A small image denoising model, trained from scratch.
Model: 32-pixel images, arch unet, norm batchnorm, activation silu.
Data: trained on simulated grey scan slices of phantoms with and without marks, 245000 training examples.
Rows from block 6 of a small image denoising model, named by matrix and row number. Rows with one number belong to one channel. Each number is 128 + 24 x the weight over its row's rms, rounded and kept within 0 to 255. All counts start at 0. Numbers have three digits each.
After each channel's rows are labels from the 100 images, of 14976, where the channel reaches its highest value: "lies over" is the class under the peak; "top examples" is what is common among them. Only what is clearly more common there than usual is listed. The data: simulated grey scan slices of phantoms with and without marks. In brackets: how many of the 100.
# convs0: first 3x3 conv (model.decb.0.0.convs.0.weight, 192x384x3x3, each kernel summed), inputs 0-95
# convs1: second 3x3 conv (model.decb.0.0.convs.1.weight, 192x192x3x3, transposed, each kernel summed), outputs 0-95

convs0.137:182148158087121113151110142144120150146165137128094132133155111098131095151152131111134110143147126144129153136125100125143156105113168126150126166091119092144161157125153130091152082142151157105127118161136132076126156152119136167168162129132129138153133131125142132085151127136138140162
convs1.137:117093074115127131122138101134106109120112166107138131138126119145156168104148142114135100102143168129134135116107107109149177134138154124155135147110091114096093103116097112115135124123129127109131103121097138128130105146078153119163135103130111104120113149151138118118112160127145106157
lies over: mark (42)
top examples: dark spot (60); chest (59)

convs0.156:140151161120143121152099097111101165101109132166139193153141147116127140166164117000162107165147129115160167128153115141170164146129137102111110164164125132162152106158166053131166159118164107152156131152126127135148166165149164138131126141073141106097093126094101104139133060154121120145
convs1.156:126139118144145135132124129120102122141077110148159128121152153140140166144145133123181133123114116121168129142126083143169161135114147135163134123160098146120152148140149132117170113148130087153158117134167129128114120131127142128166127139125188157116153148126091160155128075157109112135
lies over: lung or cavity (70)
top examples: chest (67); dark spot (42)

convs0.87:151142187155123120088118103118107174145064133154146116133122124141091147175174128141143131084115137114110173122135097115133166117114152131062082142125139149126161153159176115099174134081173093141144177094113124124122190175126181100136134135126125125140124136110147114119100154064113163155
convs1.87:162142140115137126086119112160134144113138123086120128058123112114091111123102044110139118109146143131106086090122108104093122118128160133119080107130120070119084118147137132136113109138104146157115110121125127112102165091151076127090124125116109137142144133145091100145159127118080144136
lies over: soft tissue (100)
top examples: belly (100)

convs0.98:094146188079142102167135133132116169115145116186113113153124119126101104169172093155122061122101132110132168114072074147146113120083105114089093140155107116118163131158171036152173140053170108146157152135133115094125173172153180163134130135143136141165155124128110136133102107122152120154
convs1.98:154143150140152146125093123108169129127122121161131122080096108099122105131117080143126098133138164159150098128111100141138134152097147137086125110110145118148103157106133135162108130140089132165132106120176123082117139137158067162092111117118060118150166112143084126151117097147130111181
lies over: organ (97)
top examples: head (60)

convs0.167:108086141159126114139163141173080144116055136151164157122117088129130077142143116093142115083104162091115143136152148134145119110132110071163116144178083127134139111142143147106145123131143111073148130142169132147133144143147113117135084084145152102118126098138061110048090144099146158134
convs1.167:131120153160110087122132157111117114095154158155129120098113129131103103130137131184128146104101134131103110116092135140117064132108102142113127128147136136154136175062154153112143089149164140120126148099128117140091118149138077123105153156110132120171154116122127088148088088145126141094
lies over: soft tissue (86)
top examples: chest (100)

convs0.68:102164152125135171139118146130110157115107129105135108159084045106127105156158122173120096135114117094101158131112146151170178133126143129112128167121127146130158142072157134120161120127157102119163146182093102060142165158124167114109103179151155170157136122149145148152151127165131101136
convs1.68:129121138130121129118177122104135106105152095138148164103164130141137142134118098117148123129129156079081136107160123118138142104129109105161129147130194151130133095129137163157113156094158126097157126142114136116141126003121128166139129122130127101137125125131117139085125133141092108136
lies over: air (33)
top examples: limb (80)

convs0.163:093133128164151218132122139044103140136132125137129111104150146114105120140139144143142156140138089128110143130059148091115105161142115139131119128152123129113164138143142062145136134141139142142138133135131070151144145141108121123142137083139167120124132150138103107128150062144090147168
convs1.163:110219106135122060131123150085117093140132163091110101116137162172106145114123129094133120099108121074079140148102041109153100137149118120161116130128103137125137113133134135121112096112134103170114120156118116136117130130114134170104140165088146097131115136133121123129116154127124108082
lies over: mark (91)
top examples: several spots (92); chest (53)

convs0.17:123151194156123178106105125147093170111101111126143125134131125131137088169169092120123062135098127175116168125113119130148127110084131096106134128132091130141161146094170140126172147134169073070141140109124143121139179171090180110159065128099158149137169075136097111097090157084117115159
convs1.17:159135099134127167146102131114160142104134128133133153114130112128120111142128079159116138102108145103181075143154079089134103117163149119105126110142093096102106123145109122109142161132075110090156138135121135104122161108134068141092121139096124085173141122115133093137134118102095093162
lies over: organ (92)
top examples: head (51)

convs0.24:121134176089128158085108142147160166116055121160101135150128070141150150165167128145090118120159131060115167128142123017139131108128134121123128130149089108149165120108167135094169142098166096128175173106170144098128175167118170140101102134125139153138172143146114144091152158131139113150
convs1.24:105107138111170091106139142140126152120141136096119152062081148102162122122087121110134092131143163107102146114164154110172086111115113117088104113088112123160130151161119107140100105121119156148130145142141131136175160155156150073112113120132119127103100169117113100134131118117152125135
lies over: lung or cavity (46)
top examples: chest (75)

convs0.76:122132209108136125140118106133124168123087133161158159147145104114107125167169130119094077165161140128117165126091143069134135124139140136111119133140159141071157172142168132081170180123167171119144136087113137095131176170163188136127163130145168149142172063086090118082128131134125074160
convs1.76:113097095119094173147137144120167110140108112131120136136118130102108156128132152158120136088142112145139122134139130166163147093114113112088111149089184167136101106121124067104108140161101159152146156141136145156149112114098122110146144098130140120067085136078110103120132116106112136125
lies over: organ (95)
top examples: chest (84)

convs0.56:118155164104143140133142152122152177141126121178184126177135084102106121178178141104012095142094117066135173104061089122164125101123116080080129152108104085139160163089176115130174158160176097115136083112119132117125178177113117139129116104081168170166153137068084117079106110151100084161
convs1.56:121131139128126172117116103122101100105139130142118103136108142139105147117109151127103122130147104102119086094103158094104127108113125144112108126140164145099096107136106122094088118124118158167130122137113162066115150087124128167106115114155122072143152124053147100118108144110141141151
lies over: organ (74)
top examples: limb (76)

convs0.35:098156134148178151120122136110099140135155134134117123153129146140169122138139150100127073121100130003114140101151122155120098075126096126048089110144138148152125052121138122095138134108137092117163149118118121089126142140148164100118126100155142112123070108143133107096123168135142058144
convs1.35:129113152162118150118128100167138128164126120127109170130133100133147085157107135139127131133132144067132111128110117119081137173134135147127147145102103083158136169110097105089167155047144081092132163094112094068121093156098133140133158119123126138194130114120148159120144148123132150150
lies over: soft tissue (96)
top examples: belly (68)

convs0.10:137132187178114144162147092146110170119145120096184130176115131128092102171171096082112142057110129096145170138143151103152123120152138065170118154158129144076165142119171080073174169082171148088109117145145097093129185172151189140116151143102170163169151150112124166104120058116098098147
convs1.10:106111135169107157123150116116130105117126129111107128128137130081155087094092092126138169143105115101139131127143126131123122149112160146134150143149115100128110146153140122163128147157145088113148150119149147147153104111124155115124154126077124150145143088060101125114136153169157147082
lies over: soft tissue (100)
top examples: chest (90)

convs0.151:110126152140129168143141105113146175114116126092062166134131135112117121174175132112095134136093126121133176143091132119182138130104129131142150155137123123131171139108175159127175162128174116139126135137143133119174170175076162143151147137158166189139092140126136121095116123153142155164
convs1.151:135078176123157113128196124127178110113124132141104127116117146116120109119117084128125131164142124070142132135119123130119110128138130132118090125116181098141127161125116141127115117140148136109140116103095148117122136158126125053131130119129117144151117161146125131059160132144120122158
lies over: lung or cavity (96)
top examples: chest (99)

convs0.93:132128120127149082128131123073132152129128138198140083058121145133128125155152089132122114139129134137142154128131145142119124130127134118130126089110126128128139117142157109132151143138152127131036119148141023143000144154148091117089133120120113094131190130115135138127130125102065108134
convs1.93:128125102145131112102132107092112131139085162135189121131128120117118106104098112116117160125113110123093124129115151151128139126143128170147121181133145145125109124129121125098132100111124126075089104141098152137121145124116118136136128110156123178130133094082134131105104150115154133099
lies over: soft tissue (66)
top examples: limb (61)

convs0.80:137091164151138145135112152111141158155129114163168102161126138133125109158157157118117119100005133136152159122104134134123119124148129136056127141101161135112156140122158116085157131117156126133176147121109094147123162158173140116155140111102170134158130167144138122084089115127138142172
convs1.80:076123106140168141105127154092103119140150116127136118127166145132117144139170148090099112120110155145119142147157124130101074141166122139099147108183106134065130145149150116145125157134109085113109152110079140152157119125100135115145132114136109109101101126129122143104111147138154129124
lies over: bone (98)
top examples: chest (59)

convs0.18:156098151069136148148115125131088142091062110150128157113135088162107099142143127080147112122140117146130140100120088137140110085130092145156187130151110086118134130116140112094141137141143136102130123132175182129139155142116169102142099120135133126132119099072143136098126130097135106136
convs1.18:119144081120126096116139119138123150128122091112125143141145136163099140119094114091134140113054084159102115139137060142135149080115156122103128137131111150055072110160110094130126163157141106125126084163098083115139147126100153126110136139132147070130094121152122114133121140125107143112
lies over: lung or cavity (47)
top examples: chest (60); streaks (59)

convs0.185:084105148089108157145100109144166123099057102108121148185144123083137154124122094115097143158117156089151122138078114095147138136125144139143159156105135110062132140149123118118123131161123131106123103135083122174129140121087149116123080135095169104122129073108115115131104096112132146122
convs1.185:129138093099140127122137144128145110130158136143135163141089163118099147100120151101134117099169102096154124110135133165144135076085157090105160147109127147139126183100135085106125105117127111162080115121151110158145082140136152113131112116139075164129156135142165126127106144118086157150
lies over: bone (49)
top examples: chest (100)

convs0.71:127126181124149121137153136125128166138095121186133077133135121117122119170169124129128068113076164160118165113000108103126123102120131084113122141125120105080154142108172068121170125131166152114100099161110114110124186170114141110143102085128151105170175158138135141110141117131143127156
convs1.71:145126139137182168099113126131183121125083131128104142127130108114123134133107096148147148166128145136126140141159127101117128124123121118128088163140140130115126139160106139089105122130116149150170108148129133138095114119122098152114075141127058159118101097103121118095132085114150144176
lies over: organ (99)
top examples: chest (83)

convs0.121:100172177114121152090139136170162165134114109141137140122141165115140124166167094078148129117157110137111163103116082117136140082102130119074121149129118091119160137159167118044166083078165083129108139149115134131139165166152156138099135149113148147190194132106094103098120102134104069145
convs1.121:146096144104160135125128129120081193132095122122080132127159154114150127103100118136155130192151148111188072107132116138132127114140140134129146074134143138096129118139122130122157146167113144118132081088088053158095121095129117143129104167113158102155081134107165154128127145091124064136
lies over: bone (45)
top examples: limb (76)

convs0.133:134111136136000105123124121094127147117124127117125132122131128116117120146148145121128138137142139124140147128132132123146153128127129119131151128127123126130131131129148123127143173133145132125133133121142130139112139147131115124139124117129131066132098131121136109131120131142128130143
convs1.133:147108121116151138101136136152141136121146116117255124137115131136128144129109135138132115148128137134143126113120108127133129144126075163153135124120124121132110112130104116115131117166118126133107121120087098129146126097128117110127132150076133120136115136137130123130137052134154118154
lies over: organ (92)
top examples: head (90)

convs0.74:117113144115143161144123140043131156164109125122147144113130150098125146156156124128112170145139114138104161148058077081121122157144137136124118123121138111127182140112158050162157179125156130138128099123131110143125162157138123126101125136130168122136132133139081111160134122117099115166
convs1.74:127151133105124069126153143111103124166138157114090091088150128158110077137107126098127107109081145108114117144110108120143080171120148133174139114096118115124148132130085118099098104138121134115110129090112045124154121134107143173118150148116122110149130150107119100123104154131159156119
lies over: mark (98)
top examples: ring (97); chest (53)

convs0.131:118131145144139149130127138107148142151111124135108130133113135176088169142140158104082180123141151138113142126131135125131093096094115144133134093084108120106130124139142108085138121112140168137177164085141078159125135142074122151145120131128167143185109093099118143082111137105135082154
convs1.131:124114096151110107112115186111106123126168123084134148157147145158122161149154126114115137123108130114088144100157113142117123137171123099141113186109158132177150098129133122154143153065136160131102106139052131143169115102140172089133151146111128164126078140154135128115114147118099172130
lies over: lung or cavity (65); mark (30)
top examples: several spots (59); chest (54)

convs0.66:124187165140122144132104056105072160112095120127135187144123032109149137159160122139145072117141159108109158120123127112174133125122150102096156165132132145145146143102160130105160151159159096155170171111062157126139161161128156104123084152100148125116138115095153140095083153145142137140
convs1.66:095077120127145170136150167133123148132132126150117145094120159120133107106092140155102136160143100123126123135123142124065132128116103109111092124130140140105087160107076134135136118161116116144106101125108109127101047120080163157098114113127081132150044098136138100118160154130167153115
lies over: soft tissue (62); bone (27)
top examples: chest (59)

convs0.134:116143169131115156143151108135137166133104136152153137153108108096140113166167146074107034144099128143116165144080137120157125102103122074125096156132133129139161117143166111135165150153165132111128132119107126133129164166140145149160092119129149129165146123118114149150076135132094143170
convs1.134:110139159127130185127107139117137135156120087143143115151138149149112141121129125152131110076159135159114099135122130142159117105156142110135142152140105148118112160176105130103160122108158110121095101102140088138118133072116118138099135089112082114110128168138110112102080147143159141193
lies over: soft tissue (58)
top examples: limb (53)

convs0.22:117115138153131139108131157133177157108107132117099134141139165195100110158157124127150145113140155097126156155143126124139145150090131120155146090109082120098144127109159131106154167104155164139120118095091142117135161157065157123140167096157164119146119135037153098122121079118103068149
convs1.22:144158148130145105153123165127174127156117103101147112134140127152068106152137144125156108116126118150114133095145122111142149103081074105122116123172156114105106154102098137108115120147151172105147086099142116110098130116152140139179079156151116178122136091112102137109141133096113154134
lies over: bone (89)
top examples: limb (93)

convs0.3:114106185118156242129147145123129152118129116134164113117130120107135111152154196119124123120139143117153149124125156139094117107157138144131108093127102132128148134145154138143154125129153130142133129111117160122158159154099161109101092148138250255116224131099119175130098163131131130136
convs1.3:136083122077135200149144152158098156146146090118008135145126127121117129160129142117120110093123175110102130147136114110124095152130222025130151086115098148125154130151131131154098123138161160140132110111104123126127123142128111113104136106094120133148109120127144103140124113148081147140
lies over: soft tissue (71); bone (28)
top examples: chest (83)

convs0.19:155148164100161105136136134130115155153131127188134047169081144144147090158156149015122123114131144136137156125138075123101117114106149098118109123097131089087165139157160123144158125099156146165096129118102078111118148158138155138181119113126137120170167130151142145141069105118100143173
convs1.19:149151149127189175151133135139148153123110125144136167148140144127075116134115108108133108146131157127142087139139145101127090103120172141069137152115163129164111165107143126151122110127089158115126114131104128128117138095167145163131112138121075167146128139114119101151150134147120128174
lies over: organ (92)
top examples: limb (100)

convs0.184:145098176166121131157110141138158174127072134125150141114103124101145148174174096035089119066142109112135174123051125105153137126088145045093142122121135079129165142095176108118176130125173109139081172161097123146131176175127158129097112122133147124189173089134118111133080147100123144154
convs1.184:150156141147144186135132116125152106063123140140124149075137114142084107112123092141064115140110120142106119147149131127156101110148133127104136045109142117155177163134150175142122104155127132145119152154118151130138104072111136136136110131134124084110139107156147139117109118136141160092
lies over: organ (88)
top examples: head (82)

convs0.75:140138123076139086122126089140114129144086148162146118123135111130149120129128134119092132129128151124122131144147075098144113105095142073074093161148128077148152190150129118101129110031128087122139192123126124134117122128144130137111133146095113140135138134165139156137112095118114131121
convs1.75:113122163116184118099129113094095099140109157094113132130102094153106102051090134103159114134113157133140142141130131121146101173151155099101151135144114123132100128154116154116150100126128114107129088121131140100127149131151111091108110129093148163123136138139138094124122088114075128124
lies over: mark (73)
top examples: head (61); ring (37)

convs0.169:133079142082121086156044077103094146112115109158106148114133146173183133146145064096152129098017098133040146106109096115134178144139139081150155112161122130089154104121147117107145140145146133123141143113121115125112152145128180119108137075125072087120096140084162105122140099087172137127
convs1.169:133121113114125072117116126108154121120103137126086127122121134128146144123130150127138102118147121138112174157129124119108112147177097140148134151136163121144118118129107150150106169156153119124120045121110162132107118109138134132138089082113124114077073126138093139147147072117124110144
lies over: mark (61)
top examples: several spots (37)

convs0.170:117132181110127125148148143168147158136135116126179122152137109120092099159160113085096134110120097141129157110094084096176116120144086131097110160110127078115154121116158073117161120146159100096104104113124143055127169159131124128089152122085146137147165138095097111115108132162139100122
convs1.170:105117104132138161107125168167118108164121125147101057163126141079080151075138168162162130147118121131166139088066129142114148149086120109173126062148138108128102120136102155093091124132138152172128142108158124114100133116132098132117093150138106121133135116127144113150119129105111128170
lies over: organ (87)
top examples: head (99)

convs0.89:118137182097116161028145115143132166126140123163150182134118143133111146166168133112146072089107119129104165121118096063158125093132108150096160153141109110060170156098168108152167159111167138102100125106113145099123169168071150105134126148129158144200145126146101103161052155123141138156
convs1.89:154081139115116095118122148119110131143123110073125122126133100158117099136137079134140121124144105145142076127090143095073120141084135152121110102126107136137146160133118156109118132132078166157146124105153136134143168115122121144128127151108136107144111066066157074119141143103148148082
lies over: soft tissue (100)
top examples: belly (100)

convs0.16:129116164131117127100119145164111161126150126141144091190114116147143120163162127157140121102124166063141160137125126105118097099128161128103124117148125145088152177130166169139160127132162095120128109151117105048114168162086148139156142121119174130173171101153119114088117127114099115154
convs1.16:142149107144116140111125126141107120112117123130117133138108140125134148125130125125103164144092117114138159105115143112120108176108104121166102147134107129110138147126111110099138088151146117129191143126141142152119129067118105165105133123127170170143121111061145124079125096121133110096
lies over: soft tissue (95)
top examples: chest (56)

convs0.30:157092189164132104078100083138070158145141131157162121160100141119079148157158119145041119112072142141129157108068131127134153140140143126138103141100092121142151190174159154065160152144156135148119131138143115112126166159109159087143119118138115120130158156137109138130127153086128173149
convs1.30:123126137139128126089123096150117106088115138127116126133133100157102106139130108080116163098105138147093141127140127121135113104065131146095116128119157130069076144152137119153092117084128127128128149155117117143159147115126131119120145121151163155108142110121063129114141138152145158087
lies over: organ (74); bone (25)
top examples: belly (72)

convs0.72:151096142163145187116155131132112127131137124159114083130138068103157131126126163140108131125069130066140129111086157170095132126156135159111107103132148116117121080158126081118126163092126142104141097125126164128135140127148160144147142097130090113093137140174107122122125129128121118144
convs1.72:115135145076145124118086117129112084130150119132123128116087134145131141097112105136117145099103136082107116139137129108159147140160157106109130110092083139127147160146108155163134147086145089138126142128184154126133118123119126172131117118113118117117161181127154109126159123122108101123
lies over: soft tissue (100)
top examples: belly (97)

convs0.96:143107161129122162132075124097035174105088122148129178109095127108106148174173093135076115151120123112139172125128146129155114076127120043117096137175134150094153118143173137122173167087172069120159164166078146132149161174139152137103093124101155129116146139140107109107102105125115100140
convs1.96:147115155157098164107155142118130101086138153151138131083101092120132129075149128138126160145113144139137100114127111132111136132101076118124129119137149078139079132103105181149132142158138097106088075116129125093082079137108120179088109106139077126137100127146113113119134122105151072163
lies over: soft tissue (80)
top examples: chest (60)

convs0.32:116118153119132126133154113137100159160114137167172062138126130142130106159161100103057117155103131063124161121076136134140120125143135130127128141091136132120167166131158117063162126120161093130106077141159100108098149160155159137112151141107149138139141115127144127111126133083140073148
convs1.32:141160129092145127126149087100118087145132132124121147150109120137105136131117104139146136106122131093119140144167162144124069125103156119139104147112187138100158110124136092140164098140105162106161099140148148086125110130171137137154113131105109106133103128140118127105126107136109170107
lies over: organ (94)
top examples: limb (72)

convs0.110:146159124147132132144148124133149152117063125152100135107122135123112126150150138107139140067118106134138149144139121155176151123078108067151143185165104117105143128112148131107147124131151161114092203142115141124130139149112127076165123143103134132140088093137148099132169132117142066153
convs1.110:138143114114051098153131121112147135133143166117143127191138101120127151144135128125148161099112076122133128122121100141143138145143136162158145100158158170153118114148150121163161144162157105118134098114080158152135135099109104181132140155075165138166084095141156106115108127112102125118
lies over: lung or cavity (46)
top examples: belly (98)

convs0.157:138099162141132150153083109136141171132080115137127168137132166119098117171172111000092146122133148140160171133079099055159099134111126125116128135149140150075167109129173076108174157138171151150086142133120133113137167173119173142117134146147150171147173151112135152162075054144143125149
convs1.157:115082141116116152130151123077125102090099120152107122093143100148147119150090106113109111135105120096124159124149106131107140125146100116145162115120135113152148131123128135089132099105150141090144103096134129171168071002125150073146095132142095122129112138125131122108150117141125130181
lies over: soft tissue (76)
top examples: chest (88)

convs0.85:149125183101118160151136175132133170121108129158146110146146141134126131172172124140136149035128124063157169128138107116136116137131126131152165149121141098095173129069174110122172164050170100061179085117127128123122192173123144117135075109081165139209137086093150122115093119108156134163
convs1.85:130158152145117130128140152113118121162138148124141143104126122137134088108069117140115169132125091148142154119150153113123137105132141130081112148073134083113128127169165151118133111164123142166129140101119112133123091155089140177083076137089067120143109112053130114085151139088151112156
lies over: lung or cavity (82)
top examples: belly (99)

convs0.113:112141184124136126091159153135155165149130128181108082119132135132106095167167135136114107126152146118126166091115106074138152135125124153134125129102122138085157157127172114082168148126166139107130129116089115066129183168118156135153124117132141182174171084132100151128074156126155107153
convs1.113:138120129137155120128123128134176121132114107086132155131130128133098118131106094140075117154122147137121099112153132107110107094132145127111156118109148121097093121145145130117088144111130144133119125104112127124147144139129092091127135131132035124157126082111125109080113140116128105189
lies over: organ (76)
top examples: limb (82)

convs0.60:154108143125119134069093144101147149145151122162132159136096127124121111151149143145119143157120084138096152105119101117153118128103097170082118149113102116148159129118153077115149153063148116137129146139112178137125156150105146141164122105104093123099108110153113150130139133147119149154
convs1.60:155164135135125119138125091104082165094139127129149111113136130177118135142133154112109117118164161090076104158100102149125108151112208138169144102138080099127122077130104129134120110125141119124140126138177133137067140135181117162174127136116108105143156136155146120160149107120138158117
lies over: lung or cavity (48)
top examples: chest (67); several spots (43)

convs0.106:117165170132118133144151141159099174119129127103112147063155138143117121171175134065145089148103111147122176117137053134193115109124113083110132158129098146111187145093172074129177160135172134125110123158106158085127182173131171142142137132153169136173156153144132105128143118137150184153
convs1.106:138106085107140093166131141132126125132128092118121059156114099147090156130122129103120104114145108139106112130080110113106179129134113102196140138145157111127138098145114149110131139104109109104097109145096130157136118100101119125162120075102131058128112146134087127173133066117123145147
lies over: mark (90)
top examples: dark spot (95)

convs0.44:124139153115146121120144143113096145158146115149169104108132114113127120148145143037122097103110120101136146121081051044097121124149121095075155134142147074083160162146148048125146131139145092147096151132136124133133150146124157150158143092143146144183142132141121154097133077099120172158
convs1.44:144164153127127140142109103092116133125131134091117123092136155169119148105119130113134132210117164096138089131133142101095101108076149150139120094124147131133111109165124176087122082143120148120150133086097133112095109094094119122139142162109113119142111129123172146123148136136121117089
lies over: lung or cavity (65)
top examples: head (76)

convs0.143:166098148060119160074148137129156159149089122134093107191123110109137113159161129116107111121126110111115160129147057124134110064103105143119140108142132135122170137132159102079158144108160110119151142133115140038116149159069144127122156101088142135142129122076073147112106086135148120146
convs1.143:148159157091147096134144140119131125100170136143107157128126145130124130130105114125118089149064103103099100111103129093132089104149148133119064123103108121142147117130141163118129153142077145143112145113150143147139135122139101051142137146156122111149132135144174117102126112106147091173
lies over: lung or cavity (98)
top examples: chest (100)

convs0.105:176113204122123131158140194135085167109062115114063084135142113124109122167170105152156152157162100148090166132148136056141127141077138119127160142135132106114166158117171135130174124087169124144117109131129130101130185170134143117119135151149150140176186109056114151098075125154159144149
convs1.105:136094135097168150112161163112175135108133134131139150147106116126153147095152107143097130137149106168128118126136130127129118119136147113104085104088114123118101151137134119092120117125148136131102152074140114131125127131147129082125035134131042115159097108127117127116118155103122130175
lies over: bone (99)
top examples: chest (70)